config = dict(
    arch='convnext_v2',
    model='multi-label image tagger',
    dataset='pen-drawn characters of a made-up script with 800 signs',
    train_examples=395000,
    image_size=32,
    crop_scale_min=1,
    horizontal_flip=False,
    color_jitter=0.1,
    isotropic=False,
    norm='layernorm',
    hidden_act='squared_relu',
    layer_scale_init=0.1,
    moe='expert_choice',
    drop_path=0.1,
    num_experts=16,
    moe_every=1,
    expert_mlp_ratio=1,
    experts_per_token=2,
    shared_expert=False,
    patch_size=[2, 2],
    depths=[2, 5, 5],
    widths=[64, 128, 256],
    kernel_size=7,
    num_labels=9,
    mixing='mixup',
    optimizer='soap',
    beta2=0.99,
    learning_rate=0.003,
    beta1=0.95,
    shampoo_beta=0.99,
    eps=1e-08,
    precondition_frequency=10,
    max_precond_dim=1536,
    one_sided=False,
    adamw_lr_other_params=0.0012,
    max_grad_norm=3.0,
    adaptive_grad_clip=0.02,
    ema_decay=0.99,
    max_steps=10600,
    batch_size=256,
    epochs=6.9,
    lr_schedule='step',
    warmup_steps=530,
    weight_decay=0.05,
    adamw_weight_decay_other_params=0,
)
Rows from block 9 of a small multi-label image tagger, named by matrix and row number. Rows with one number within an expert belong to one neuron, the router's apart. Each number is 500 + 50 x the weight over its row's rms, rounded and kept within 0 to 999. All counts start at 0. Numbers have three digits each. After the name is the row's rms in percent of the matrix's.
Before each expert's rows are labels from the 100 images, of 14848, where the router gives the expert most weight on average: "strongest on" is what is common among them; "colour at peak" is the nearest of a few named colours to the mean colour under the peak. Only what is clearly more common there than usual is listed. The data: pen-drawn characters of a made-up script with 800 signs. In brackets: how many of the 100.
# router: router (model.blocks.9.mlp.router.weight, 16x256, trained with AdamW), inputs 0-127
# up: expert up (model.blocks.9.mlp.up, 16x256x256), inputs 0-127
# down: expert down (model.blocks.9.mlp.down, 16x256x256, transposed), outputs 0-127

# expert 7
strongest on: dark on light (100); one stroke (34)
colour at peak: white (95)
router.7 107:427502454468521421440403485514573396500575434514550447520519546461518484450524352484582499584460452469512497415508542493547513528497446478432617478521434486575530487582524481574547544467511465476501465453427505569489526448446468476529553546500404516524548410596539447433550541541496462420503463483560562585440557555481577471447544549447467587538483561497435585404522550526458461553521
up.0 111:519640558487467455489522422602445345483544483524560497527482525535444515567482613404515526525589406503562409459516511502492491582547577524560580565483456530499474520472433468444482572540460500511504509484511513605544508551544534559507451451415521493524499526538509430522487501489443433513480519482582538509528489544549486532525507497496414532594473487425509464498428447542473522486528
down.0 105:516512555476505516459600494527523540445532478540479425430522463480440500550592536597466479564488582550455438441461573486564404540535480558510502544355496460467461433572483510595463471536482517534518530482474531471523511455494560485474437436490583538479464534569566575557610505491447472515520482559505447513417438482515484424418498469411506471522351493469431404498518474514355493432585
up.1 082:503500467563569525500464495488479483533482538464492559435488455443543520455601421436467493448589512506475500501509518495441496558512510409452489461560440576481391471542482567553516486439504474574502593496546586439553487503461509591522550493451519466457503467515450428611471541537462400453480479582494439458498529465438542443408482509505499419505486554532516485456571476449504451591527
down.1 084:498529491562522390430487535512374520456467518509479455477590465526477517456521460507472495577558501534458441518484452447506376588620540471519486468521527531531423525437461578516545398559604450511481577562572460528518544460459405492415462540505501465414392483481527500509518515391525553499487497415539535514522472580486527446581529498489629547518502475442494569569526400449443514556543
up.2 094:476622535494525446536527507464520498600481487532582495426525515575499528497540596491517593422565488539465457547440560512502491521586498504551539553480518521475475495516507584523533553504499434473529466486392533491521500537544479539618460480589483522554569503532610467472493471447511526485466466517462418475554521536573464518507511490520362394559510483500567443507537516565443530525487
down.2 098:495532452554549511457456528478563502574483473555480414542521529518493584458453546624431484497598476476482470533492593411544512565421499467507509459459551408511497397537595528540506502497437424435471522428526528452515551423538571499457467571517501590514509532512526479472507524480500479520451402486512523547496543554421450523440494465505480481555559500509487573460504511524413467463586
up.3 098:537534466528494522607556433516484465432380547486441545482487521535534360539471469563547480529570482569532506505518449498575592353564510524484473520429561522540545461494455507439423519501461524539506548442398454527438514486474469486485468425485417546477496584413471540458476498515430410533601529406545480488457468566388512507462495525487607504423448518567440455554541473461432504511565
down.3 091:482566443533584463574448530478489572547489469556460556545513508491543560500419464522487485508400574407464506466530463593507581431437491433481472492483489512512426491525471419474619499480492475515575493519442568450444536584488497498448454514554491405489460524399489525585477569536499498427595511525576493567473555412569503448522523582549439527469452507517552519534508498488527483426445
up.4 099:519430470426396531599583513422407471437459534500518525394584519414451484459575453600521447551488480501477535603447445478532462467551553509500524577488486574449496469556525488464516536527471518538497432480494495538450508550539437528582497473453460405509491533482554503483581521573456461532524491455620556460527500555478550454514594549390591528460463461543483510456515555475545514530596
down.4 098:587499458517406429499441483455564565386501419553476504530502518469454519528469481511526506454508561429514484470542459503487451440487575479518540503521517455422426597566552494529520441512398520426428532546477467512507410465479480498453500623394470433545526583452478518427488497534423469447426533447565444602484557441458497573470425537502511516435429618429436479453419441512406526487490

# expert 0
strongest on: dark on light (100); four strokes (65)
colour at peak: white (71)
router.0 101:499537530545476487521438500397527518511454560563524509393510487510522468444512468503556411499473542524470519537455466466548500503476435424565594501413529453529495586529494508490397489505492423519443556496590455461510492554461527530516406494463499554543478556466603563592447467469501504491538484489451504517594485487458488560501494564443491465475438468572534530552574580428422496426469
up.0 100:484496428461579505507509500563553476528551549504475488491539502497540633491503524447492488537524407462480418514538473559500571526536474513537427472499561351511489467522538483469465535507560512499527493484465470544528574424478506562487471409446558438584486458611519575463544429504552581552485472539482488500412523507408459415483463515452450514452539434530483555453464543464527494499562
down.0 094:534554452470478506446552556526506550508532528532544461447482536447479561584523490576578484426522444424513490503554418560590479531527448431459591409480542576527564492472471485449532460557435549384538514484460516416475418520604558581424518614554448523476521610543512574468519417436454503505462561452424467567508528432481487443536541595493479513512544500495590496430529512450444501552489
up.1 105:522497586486564466445484499487627536532504606518567500529488479495506473500588507514485617481474425502471541506545486525557497475437529504427545479500461540413489434490448499491498426568454472488512401500503500589533463505418497470521507545430498572550506582528487467538458495463529507525500503487499460481564509457467572388519513510540551573553508496440435537396508594511552560559554
down.1 097:511527474528558505561520506534455521570417543450521478615473513618529478487443497493418487505470620561552513491418534465574519574496532538487463506542519483405529398479437454424623493515541473496477487472498500444497521452547445537500462474489550373446421454458453436494584552466468449385478557567535451481401470545485389538501481469555504500527423503552531411502461525432503513567497
up.2 115:527555448494521542488451475456532598590476473487523519486535534597539547517465481425547454472508588502437553444502481459620425491481500489476493515480557536485569375442453488502504502466436515492477443572509523542480640497495495549530485514510465528543538572500518487394495495448427420497556579473459436586568531474538579510445480435393491492508586523472498470517516505428399410456565
down.2 110:551547562517499497438519495560616392488519511390492573514462503453529498559557480506490476514502522479453536435452549489484539556474525465529520510536509406572511497538547486598507434485484500407478457505501439498560475437489507494530513437469469482362430522590470426532322469516512500522613423562479430508568440502525502513376533509474549472510460417510496526533578492451445488510545
up.3 096:441522463537425486450533400518427496572460475507507493494499557507569522505547435443387447398555481527555537564607496484563542426521516567526436484579527550496488565457541609527524569420463555454478457463598569486423555474626510529397510441602448468506472438467477453428513577504502471498417500524498541491578524464460451510553516484550432511507560522465536447477451482457485549432448
down.3 089:565509516432482545532496483431561461549467468367595507551382493493466501523573544475575469430594549597501548536498428487551526560603454523425506498497491438533524492528465525377494488396539541459507492490610499542503514482500569476468385522462450495490462488415485579538527569463503450475497485451406531492546541429510474498491471461468459579437488467544411508400502502510434433530412
up.4 103:411576435526454465510427512501429508531477508518462488488569551422480431433501477402439495438530514492469491536401423444462518421494552456460530595413500474475480546452423573418489467520464435545532528560605511517462605497562584494570513472471540501601433565510543492505535436433508483566521507473494414477539534471459375504487511455602406541513451452497561501463515529519454482512539
down.4 102:523553507590466519512531435573468496460456562511562463494498451458492502548526562523480580561526449483460497367465486575531474432597538565514516501493561457523439491547557526462551432530453504475416453531531459500604460534459386444520450519610512518390492502564413521471536501554486528424546543490485532508480512490608536555427467497440452480472529553503507594480479602547495492482477

# expert 2
strongest on: dark on light (98); four strokes (55)
colour at peak: grey (44)
router.2 098:550434492543529542465480580596552491473455619489533584568527481455592490507524503437487547445445514585483423596469458452487503577550524480538471528445477475487492484483434468453524497541495587537579497467576485504472522564472535509532466456529499562509511480488485537568363521442496446561471517483485414386518532453562464427557446485416604509465455569468460501502490403465509480482569
up.0 102:548424555495618563625489490471527493463554578490524522583574481493473513490528499522495496487450498512474532588458563522455474537459483465442459445493512577483459588456534488471497453385480481462420561509450501413536466478456540507508538548453524475483586468437435467561553512496378495578592543461482484465420531551535526398516499499455483519543573509559535494451470473503543586611560
down.0 102:525477484499489511473604523489472449405559504530624497457517504421477540485486501455593467536542480457490519565381479446528562458517457499529372513464466520465575520453564546610564471377511546541536533526469524462561424528468532476530491502395499536438528439505534431471486548509555535488466506535476525498542578454431511517539560402429446478612541457491441484521419496475456470500430
up.1 093:612495438410487551539467536484450518521494520530508499466546532481554519458525536563512497528430562404439415441403533495447480515593465472529507569541558499402496544491465456516490575493582501564472470474489524517506522397449525354507592483499485550561598579478596474561509500484505438482549448566523542510486561543617503470585569472578436474484485483498503395529511476510507581459427
down.1 089:414505500534564441563488588541540446436500550457492477491473501495499499534477541510398522544465501353500492471544414464436526515532533534481460435468451431524607534478526498464540577510469597459480501506442435487446520472479460579539453469605454487445483522482406415621555469474450489548493431480453552573502499516460530502498400489533556478482475440364513530460499421473542422445536
up.2 100:543521454466570535538575440511489519527455516410388502534432548534468491695471434534448424488509378473506495513501475567470474510495491490448494461518434515496454464536524513535503545510473478607525435480469524528590507475468567623585486462488527497444479514544544515665502532535598489587553435503599476475518529492536442572565516532554387492556486438498576474433444508483555446460514
down.2 104:533502528494393516452509461532465532525483502552635538499506423517490520442513480490555482528492448480569548546525489429578445535482465488534427423465467542519488588549546554555550498527466438551343545539464556553518473572556528463461601571579435526488584458555458481552512482468477582509553554601545434482526539499521485490547474552502503557523526460492540481440442516460501512497509
up.3 110:524552466509494570511489529569512563489502483457503514463470570453524465555446499507520548447416480478458500423509578566514525477496519522470548451573560483448429376440510532548524582437504496522472518495518469630375504444457502360559544471495497501472499518549511504538488531517578501484459543457530516415460507478521489512441570554502560515473527545597551603455399495561471407497489
down.3 105:480440511518557552449504557642478399545496537524550533453457515501570568480543508521457572472539553503469499499584508511393587452527594546522432539542471429442406509510558484477442490535504547507502547563469478522561537445462385467463507396540420490465499467498542474607423541534485589540554378479410581459470494491478504472512456594415498470522498511499534497523476548593507441509509
up.4 093:449486442546499528563513455534472450561470492505493487382534570522442483530490493502466572514451465507465459378611385574347438458555514566472566478439477555486521527475548559501513536499490503434555556500533588544407401501401495539544490482516510480430510613473466529595470437440420532458543430461468513554498501442494507512536541430592508632518560487460521554475504396504486474478505
down.4 100:535540546460495528546488440450512463526588548507474482532561512500446583520481490456472484525478456406483447400445500523523448524596613465488451473539482431554530583497461506581571460544581551464522554521546470535506517482538483473471470453538463445489413469505641605615536478495468484421480554487449580453546544505406477386493502492574341504352607533536465553510490455452562469393509

# expert 8
strongest on: four strokes (81)
colour at peak: grey (69)
router.8 092:435596423412474519543525510456420393506442517475526450502486505415476523358498460563430457481483552550477439451397411540508530460506522523560435524561517612493544512508507527549440529445591502455545582535499542508457440499506576545482460444505436485468543489549525448547433494476443492461547537418470593454575571557432518471440491528519543569448560426542526430540511493529553446464490
up.0 091:445521545535495470455560473566548361487527506475391504430428514478533496470440490500475534511542487584502558443526468519443498467589523558495482475511469507446447494449516468490531488513509443468548550415569465530513508473531484470460507617528520497572478607515520535504537467489459524580529509468463456540484482525533480548468632583429577550461508524526426440529522497510545470399521
down.0 096:489559498439611545398504571497470483544543442489470520434423565439474478477481483541602462561483565518514496597421472494534492581512529458591523465567584423602544527506441510485509546462503557510500397441425519443522578488468512424553486527585442562600435539535471548474558534550473433528501519529588520544544402524572481401501488458556475491522476467533452530457408441492488576529526
up.1 090:440542585490456501515423533455498460494488532437485467505526571494586486572497460533451474491533469452514524521451390426555417450439474480589519518428440511474462444557489481471503450464528509438523351424491449447498482565477492433573471591489588503530583450558447503446508574499515563569493510513514581538486587549525455443540566517481488561436404492497523447495489452514519495450523
down.1 105:595512511496456497509446478493506507515483578550512515574513505541492512545432508512494469465549401513530432531552570480458437473417556395551489524578484512536460496479546483523598529486488561561430511464466515481590524520455497430617435523496474456448471506553447501412548583488510544502564540485467470477542510459457494518445584529543408510454446472410542513399582520580567450504536
up.2 088:421551490487557556471559458464516551500469472545540564587470494388505517534457498533487473479452555536495536489432505479521561479514480610456502520508500581514420508494527468498583581581482641587449492476509515530532507467388431595487550482538531515451536511425465524461539519479448501411471440487547461536539500480446438466524501484460571516400625502449591507584487498493545460497492
down.2 095:494460456554454529485478499466383465555356546407466543507540495526429487522442605553546548447432433559450595526491501494501507522508471470522500454495575445472460487484506375462520526462515555454467472546430496464484494508528500496476447520424487436513475601382497517517457479546413489649496484571509530486498508420512510519459516512489437522503541448477518559416561568498405381515476
up.3 093:489501511623487539440507540479491448579540522444501379403460490479590582521460490580542454511482511554509570485555523467526567525491522488530427505511609516485521530497537500489507471497592478387515471504538448489557536433537557522577507525514613425507479471489476543453352483506442493540535491584418432601465520428644603496529463465442545498500547445512479560475521544577469613495428
down.3 094:402459523507517503583499449571496504530548434450572419382540524454459421536480478490505564519501511533479485587537443577488530456453501490479495529473502540491539556431535462430520509448597508518521501483443519556568534520460470514461431449418334553491443495482502490449586488410539527460534406469550445429539494581551463444589553501567613505488457531472461480527485438480504529401476
up.4 101:450484535541510404440431545528492510603499534446576511504456639480447467518457559530411423526415462478429482543469520461415454431505483496580500454563496469521538503560390512427486516384455504493547517529483534571425532475529423495545420545491454536523505493513500498463556518407484480555508530524457547413475480506417505547488588515403526483503393491441506425506508519560504490466489
down.4 109:501496440464381502490561458519497509558463536502441417478522442469477411628468469544427410517485530481503564458410501524562495589534549417444467578442577532488478483456508449496602500536473589510430482480468485502476470456526404526415444434457470425440490483441577521533509497455436563567564518493545424521455494557583567583593509496409550525553580433529535532520458540479450571550464